Weights of a small contrastive image-text model.
Data: 195000 training examples, 13.3 epochs.
Rows from block 3 of the text encoder, named by matrix and row number. Each number is 500 + 50 x the weight over its row's rms, rounded and kept within 0 to 999. All counts start at 0. Numbers have three digits each. After the name is the row's rms in percent of the matrix's.
# k: attention key (text_encoder.blocks.3.attn.k.weight, 64x128), inputs 0-127
k.6 094:483468504598500408437547438402520495486490530545458461544476542580543397449460516427470496489455549518515482556571501588493434571564489537520539449492472512471517486508584523450466492426468485478445528540492497508523489495547445501444536506563495472505533430438463498496407585509422526606418602506542511500615513353511512451437456500526501526531525558514511535469352485515385475568514
k.7 109:527403486560488475536500524515467586536489426570453510518544511548391465471557566447486501503478536616521463484410477453497524506536574472505492525449445518429451485516533574464508427494487380364448550523485482481523595542509521539399412553467565565424556550577552456448474505500624370521520520476506482518494580482499492517507443502608454523491490551591513466474455476536534482532492
k.8 118:497510460534380475480476414530542511496481433612451481521516523612504433477543520557479489552407543593491478615446519485443453491520600462557500532581469534519526513543467481465459498430461471474501524485403464557467479539473530538381490464564550511498508523548596435485499566510545497535485483553511487535540534453447510519466459472577386614565555491531523427533452472458567412462393
k.9 095:428419501483529461485588503472402459484497537483534560478551464521487459497485527458627462573582501459546462449466576450463565553467527401496575477498601548492470520405427517541519560450508453570517469519468450435496588525570447487569525512503501391530469423485487521497420611569373532474497484481464480424495534580564579491457545485520521557581475500432522541529507518589457516493498
k.10 088:472469495578466532459552607426497523411367529484580532472533462465455423448431527517601447495507554425589500442532471488438480551545401481531468482535408581475512462396452524466413519565502483508476503521538554551491534527522492431479519477460579472476471474554449513462492571541526515562411564523446503521488551527554551516411454450388409502459493437480550518437542553574443496488504
k.11 078:468545551391533479463514454501590456550494442554548328484555502509513424576489559539554517479509481468438452480536540466485486491593499550463440541626483447452458502418474526500502475517458529608576429594573572531510409425477493483510519544571422492491592488496476464502511488490514580497488481472504524453462454555519465475544460626490508476498499468518461528443458461428612464579512
k.12 103:485563445416489564554485552523501485473473498458550489475468472344521564518469417489551500466443483478433514523580495590482548523499409540534433496502476538520587580467537445561586512575451495577536478506610531533486436485561440481578471502513433507482535549440502490523593471436571534471458487453487546449454444517571504481484552568391573410496445479539397533479492567445502518577564
k.13 087:505514485523564519469517440466511466553524468463462509471525452527578498545543510570433606506510457504556434548510458539524519458524414550582507500531507513535523605508499430548517528498488592641504474538497542593495396445549443468541533555459508555448532503471505388510563400490439510554455494508480520551443447441554572500471532626430557513537416559471453588459404534459563586490489
k.14 088:436519518419516533494638519488532481492509576493478505553487513492533523494572430461514499403547506442496476564477542618605540459459490531415417488496526561546539508399575586477622487533563535548474603412481495441520440414567454584552464574493481444512470523481468506530447496434521531421532448473529542491557471512525546431438468420449469474439460572466445471446481489557524510533549
k.15 096:466587459435546594561513569530587470516626528462503486475449498412504592520508479536577469469538572515397564428369551529501477473459468546578582478479511514495482482451507536429486453528534555464506448451528572437465448507470571540517476583432453519475469542443502497476515449428508502474527444521616619480443437536542475502503530528465514452514487531507358488441509422558516531485521
k.16 109:479414452505503539623568536461435595617548578591476468531433457548408515471532520463512502520497483560522541451407470446469509491553552522489433500460458432408454482498508501521480388504536387397461570461460506525557631440518571532551519523490483487465547476557498514481489524509516369425503588459527556505527548481505546494448464507548430494444535519561518449430488511522498512432520
k.17 099:470449577669360493479472512505499558460566464521451432487535449509480487507509533506518471503491534485474528531504456457505457452425460479545512538535504487491510548558471369497471481475439368495520528544504415507465501552579463428494536452584442468498437487527495393484478565515496472445472597519484462497544524623405500585457560454523530473531572539485621486559455549466486482592504
k.18 087:513469571555464445423468498477492477449566433541509471469506432600475465548553477484502496541485524488517527500551472500480516527460579550524485541576476469491461539529405406488450445416530429474560535597411444475571517501561526576466520498539517455456475472490450402515453534552514549558513578549336424496576517447573510559424483495510440596512568461511560534475478586488423405438488
k.19 096:520472652548463443435488424547507567437533462471531523458509501585486427433501455484449517499443480565478424511498471473562572537439492515554499466536544441464460528450424521517436508526490464448498548507547397577507544589464500435411411489514531476382525423525522401443481479545485455555493526495478510559536481461418513616514468453585423518514613488555532535489440554462549466497562
k.20 096:502489522456461626528510600462541480520426547442544515474459543444492488473471447550534511505549494485565511411430466461610547444484400587510501499468533572498484544459449515511463442523569503573563567509614607545545461394439524457508483515517574528530489478535465438444494414551485560432491503510511503485454408537639490471518495471453511481455420526567444513506578498431540551484415
k.21 101:469515452456534509510548495398517502501524486516520560555505479495446551490519494495518492408551403432519502460496469454511457457519341561402512511496463404545527467372555500565478446546485482528571523475561566532517553494487541519551442445508484497495461519453419492470542497537503485383531559450518496433484328503556548523379568490510537471415439534562420483420474553469455532524461
k.22 096:521516504455484477440442508459444473375494450451618479483514509457492470458415491474484460558408442502526496621523523510575463479473430473530490478510504436548569548455540464519548507421533510609516415567586556524446506486466414431546456477584451427525430584465538535485441537518518591501469524479436482485456457482568508533466619549460599485469431417488464502524453555443427497547475
k.23 092:462516514428477487444551531498470465450442541433545491432486548463573485590503417509480464459570370455513527436576545505449488459528412507474412444467588499525529588515554517525568547547571557523534451548468533522480482493570469516473517420562417583446480505512449434545490499522476665531465527449430561442508527432444461561418551469443478455457427500488463588529494448473540461556495
k.24 101:436472441594531443625451553556496487557555542509438593479542522557537522472491501425408454549504440554521485480428478500475508417440575485498556488474473476519400534560553449463489495505476407437486555432410393493472566522424506491439460455528565476430529513545490419499498482479413468479584532495538467502475581492431442571570502532582436560517478536531607475477592486505474503461467
k.25 087:468455466523604502465517530456508520493563528438475524467425482523501457474552524530494500487444470455570561561446528479516502493535443438528462459538440495509573487397498563425474548499465465497567504537530515573437552541514472506561533525565442445485379407505520504520471504491484558462430392462504579480525436537634515530513455525433405488499462435523542586565403542514409602634537
k.26 096:525521469481502472465577563443458523426513472438541552534455511404489532564516410526590504497635556429486498508571584489584553447564559445493506526486542406544527471505561557543514571543542432617557469512575539408525571440563551492561497472493487485501488513447479537512492487507563496503563494498481505403473504536511476507470565502426599484419498435476394512461550486455544590583563
k.27 095:593545492470525507494559580410504398582513537525493590485538498470481512460515447487481511497517430437618541400472530550463520416524503536497429470442468588537465534376448560495471446573515481559516476453532600472550459454580509504511460527498526546437411509547527520535489501468543472535599527538548549609480461482564461510528526497485503497386462497444485537373463572489415509524570
k.28 112:485540500476581463462509549414519511448462489528550493398425610460526489535499518508468541555493491487496406551495488515543589467519416473582520476495525478567544587449423534485488524532577524544535463487587513427497451501448502421526454475537538461491490543568622524515496480480473647434466469466450577464443392488622522447432520472431456503482439549519485541477513601540452575560542
k.29 090:583519437499453450506440454437401433495433480424556451496492484406523496525542483531497481549531507420480480459517499526487490499538527504512488470492550494559529545519502435527603436481481529439511507435465483551520463495466521427503539531583423540550475539453514450539609457347462437486568468544548501405506436506527563501591626486427548421504484545456370576480533429487568457533562
k.30 092:515511496504538479542541485518445487666477533464511452548433562610475536487493456475478530524462521575519454537454552494464491559455547481470542476447435548465389468555435514491423549502476424436414500459460461534485587453468603545527411533535535523470574501581564443459463466530521428449506446466504500512476605490536483570579564466603386538463495496530485427493534526503524441397443
k.31 093:525500512367506538564479509549552441562506512565505521449450499509546569491565501445491502495462538472529459392426543516563561476510462515497407466505512544532471484417478503455513454555549486412522425449486559509491394450514489486475509545450505530524537523502481572465520485465440512465530464486633525475410444503525561541693583508563595473485446542463384599480513516559545509521542
k.32 137:481507406474483560481514510554439580553432533466470445561439498608429463548535518500585524559519563574522539543511427472534500588559653523546480531460428478475523440395514436522566523544434449473498548511506558470455463541478496532486492501496532448584588509542432488484514399459522379510383503514448467529412497443501498414452463578429447465487496489443491478548532472460524445493473
k.33 138:474436389622500533543561508549491568493494415495447487591451539590483472519478609453514516474506478535518544460438557432441514528506558510533497485407417502351472451549510560567591457513436482450425527604403447478487537486455578524456526492482555550460590453501532488450488420534503507500502552470471486504499582420495494483469459519550424506541494539431427459542495408508502527447479
k.34 120:439458431572458533502466527529431571393475520429416479436593551556464515478539497482572551481580526523429562545523468543477410448451604438575507432604485476477465530529545537511532468464522569548476448540415410420519535471531573474455542502551514461509475492539499386446425578529490529531441524512450500563536556436533520492516389433444488511517535442512610508502498455451545460510489
k.35 110:489502522422455469541400469493501455472540476514495601479584528435516538526529507546545586521445475471419475525520486478440491523418480478532535485558524512605494482574510418558531454473525464590497423535511493492458412494480423470483556505550420520578450600505576621516572556503469493421514401512488537394492457581517438501582503434548633476477429538460421525485510464529570506481505
k.36 109:496564484524481406477519461532459528472443420442561531386536451532582538478468517567548541520444535497505478521514528441490465515404457443531453527574483539443446570513411471517496529530515483575507406523595577524505478531423539459430440454509525506562492450529564501529477487468545521481454427512385625439498574497561416521519481530448538516554462504592497553539532420372557405489507
k.37 096:491426507556445431495548547559499488599557571522466576534456444535416414537563553464482552493477529474509460526478466515523608488468521557481566505496577524550553560394564469345519552506461546405546557533502432463484550572633435460467470532455494470517469531501522412525506471503605527492524557488550506546582498512528489479517436564492539479448512536508557489508437581473420563431533
k.38 103:517441529429402431547464476521568520556476509539535449500453605601555458460506492474444558531440630586480503522526482409528520483553507554512520548551500540489459542527555445455471537487498552443514446573436498488493420532452516584426508389487581578476508472490571521531517433499521607452465415451506537507545467453474411494532481502576468574430494457494467501545463450463598481394450
k.39 109:470511503444501515483458521435561442458532489482512454480473542524543616492457471548383550429551507459486609559519446611481513460518447489504496513538360475515449442566473548442570495557553541459600456403504527486539461487487513479538453514495537455516488517447542558620508516510498558489436467455484546498379489463548559452437426414402460505526449454573450568426432541463489490504439
k.40 098:429593565366469514423498497450524462505468520520532504530557601394542495539516497556459506512489484494503493441473490526520457459466462525579501508507513506538501459539491515494562398580508511497427441457567538437565415433459506453578475578515466574557506482447552489513572443434507496412514478586499531504450513527588555421497615497473508465443486580423388599438552454502548532557453
k.41 112:454470470564483464548472475525502459563565492539448460545601540599554565460527552482461515609463545535515508541452523449466504545554607494582502499468492511443411543478500539512421510436546529438492539487447443478465507486378568526445560497554564578521530482527563538462455527544521448568556539538511479598557592464481470489550414527600432595439534534455602450449535429516489497453458
k.42 104:523523520507565475432506554515435514421434480412603503518489520404465519467512445501527395548472512422491580539608496560483542545532548503582513449522560537541605548493427455558533512464462527548538438487531525519426487491564419412524424456593520454516513541420553479474532518517490513537444564472452460466455415560561517402427488516418578480544529477498545593540518602542457489521539
k.43 097:531568550457528465480499543520550490490555530483577574448482486425519487407538522466509486414506457510514497409524485513551499448511328462473537485437515580545474428522580538429435501525503537515521497448531456451485474425522463532580533531437487490589422481520490532514560438453559572456570474485552552386460393504605498490560584526552563399494452441580443526516502515570447499477533
k.44 085:574519498517558455561594492503467508477451496473618524498502500459476465466456532455567582418592467449509424457541596503530507422531438489526469472495594528472434521506489567545561530430551510515504451510481575553499473549498435490469498518473512435480564472430461544426460422445505574547522421425549447397449499474519409502461554436591587477523431508448472518525556397442588436549481
k.45 098:562493583532450512624529525498529502597589524543425549526559516474541516408512524493411509556527580458563385445398528495550557503412498415504482459413474530493371436544514523542509513557539451505522530517510467512502464445470569511484466573406511539491538499552476487484428505455520427516474465481550507472468563512459445596559496429628437511489545490463539433492552472517491525446412
k.46 091:571566550477468461463500568525469502412423454498519568441443513532472451412495509495488533465466545501584401487521551440569450559548410518534535468465448535464499561502445468466480444546502427544478562527566616570444507461501553500475444523546438535546533529578581358525522458511486516494494556528462536392551430598548522564416550497534423561513442536552516515518579573450456505493474
k.47 081:543433428456528508566446592524485480569542486449494440567540464519571514537542505571522481436544537501514526499446543575472547439530551522470501460466497437530493465496513452429547396451511527469495571415412437437525539494454463495506488525464503535473560669486460481510540399486466481560533465551623449490472522581475592495590542547501527403484481520445568432397540515501593552538515
k.48 090:520489465560415482448468559470461550481492498610477429459480528621496435497468503478602445535467531506484460536507505447443427546522563527490545594568472484476462488501448455486480529504455487438500485531468437485475548558467517568441448512505515453474472432464492463459444602504463488554404518541384469579512504492516492473417395434533430639504517386478606554537472541451420427467485
k.49 096:593522614472496451411339487483487468499505457438511405511525525478482459511518389553538585508557514515509486505491421524495519599473480454453577505520475446503518539491452436487510520518398523559479438486529442496521454467520500532495463524515524460569459458585532449498462552460476590572430472446443517426433417480500569605506444460471523420505479458605602543522477568550545436546519
k.50 112:470476539541443431464523496555455544468557469494414440511509476570460518485579549508474494540420574541451507592473452495417444492477684449504516476536467448489482570570535488509490508444477504531503488562435446527467524586542460466396519462545508493483504422473527437508458540528504529538489501507451505548582557483426454431424452510504481599584591506486602424604440486400452449491478
k.51 099:459443524591448470539542480521417484532551531507442489455408568588515413450507473485412416443459527508480445548517451493508505528461526431516487508464534420479491443530494430497525521435437489487490479540437366467525526537561482493463371447545555463416546503528520424485484506555494518457492557475455477564533600473386448559466455510560374590480567500529557458491485471524563467449401
k.52 102:473527479462554533519506486434552411530548509471509492469527507518554565501517427527510571386504518436524511546550560610529551535473464526525561523494521554581526510563512577405523580492598458582520480437578490534449511496505494514526464477549476441494435507443414498500450462569427586517389430484482579487482487387503612523482616508423518466558507492489460473524525614597538534546480
k.53 097:611442476582484478584526536481560372484564494476491492518447534548540638438521563437410481571529529539513466519489601521484506501433469460497515429405431656500462500491555507503487476449542549482447572456478412419451511444530535528457464551464522552593568532500556492526491506555525437479517500513488544568474603496456493602588542540583487496470525513445496512512525491507477457490443
k.54 074:500504552392483430466591489465499547510478446546527469460463468531513451430541539485524495475520533473561400466537537505567451447436425478485508393575404462524467408514574562515527523549531531468490465522465536463542415469480526577435535564435496495571448399452485442566516517575534400444479404501494545360507449571512514398491514493497478479424477530481572450449444535399515489499490
k.55 096:550411494553476409518414492552443556534449500519459547545474522548486398483487516568523560543529482518447531497555453537428491491432487434483441473444473447430478495488398575492483612403475514455553532497509523539483603564527492501447480439475571428498539459485481434483506539610486489530487530488449404546439635508455473634487514554498481512512477464565565506593584513436492434465469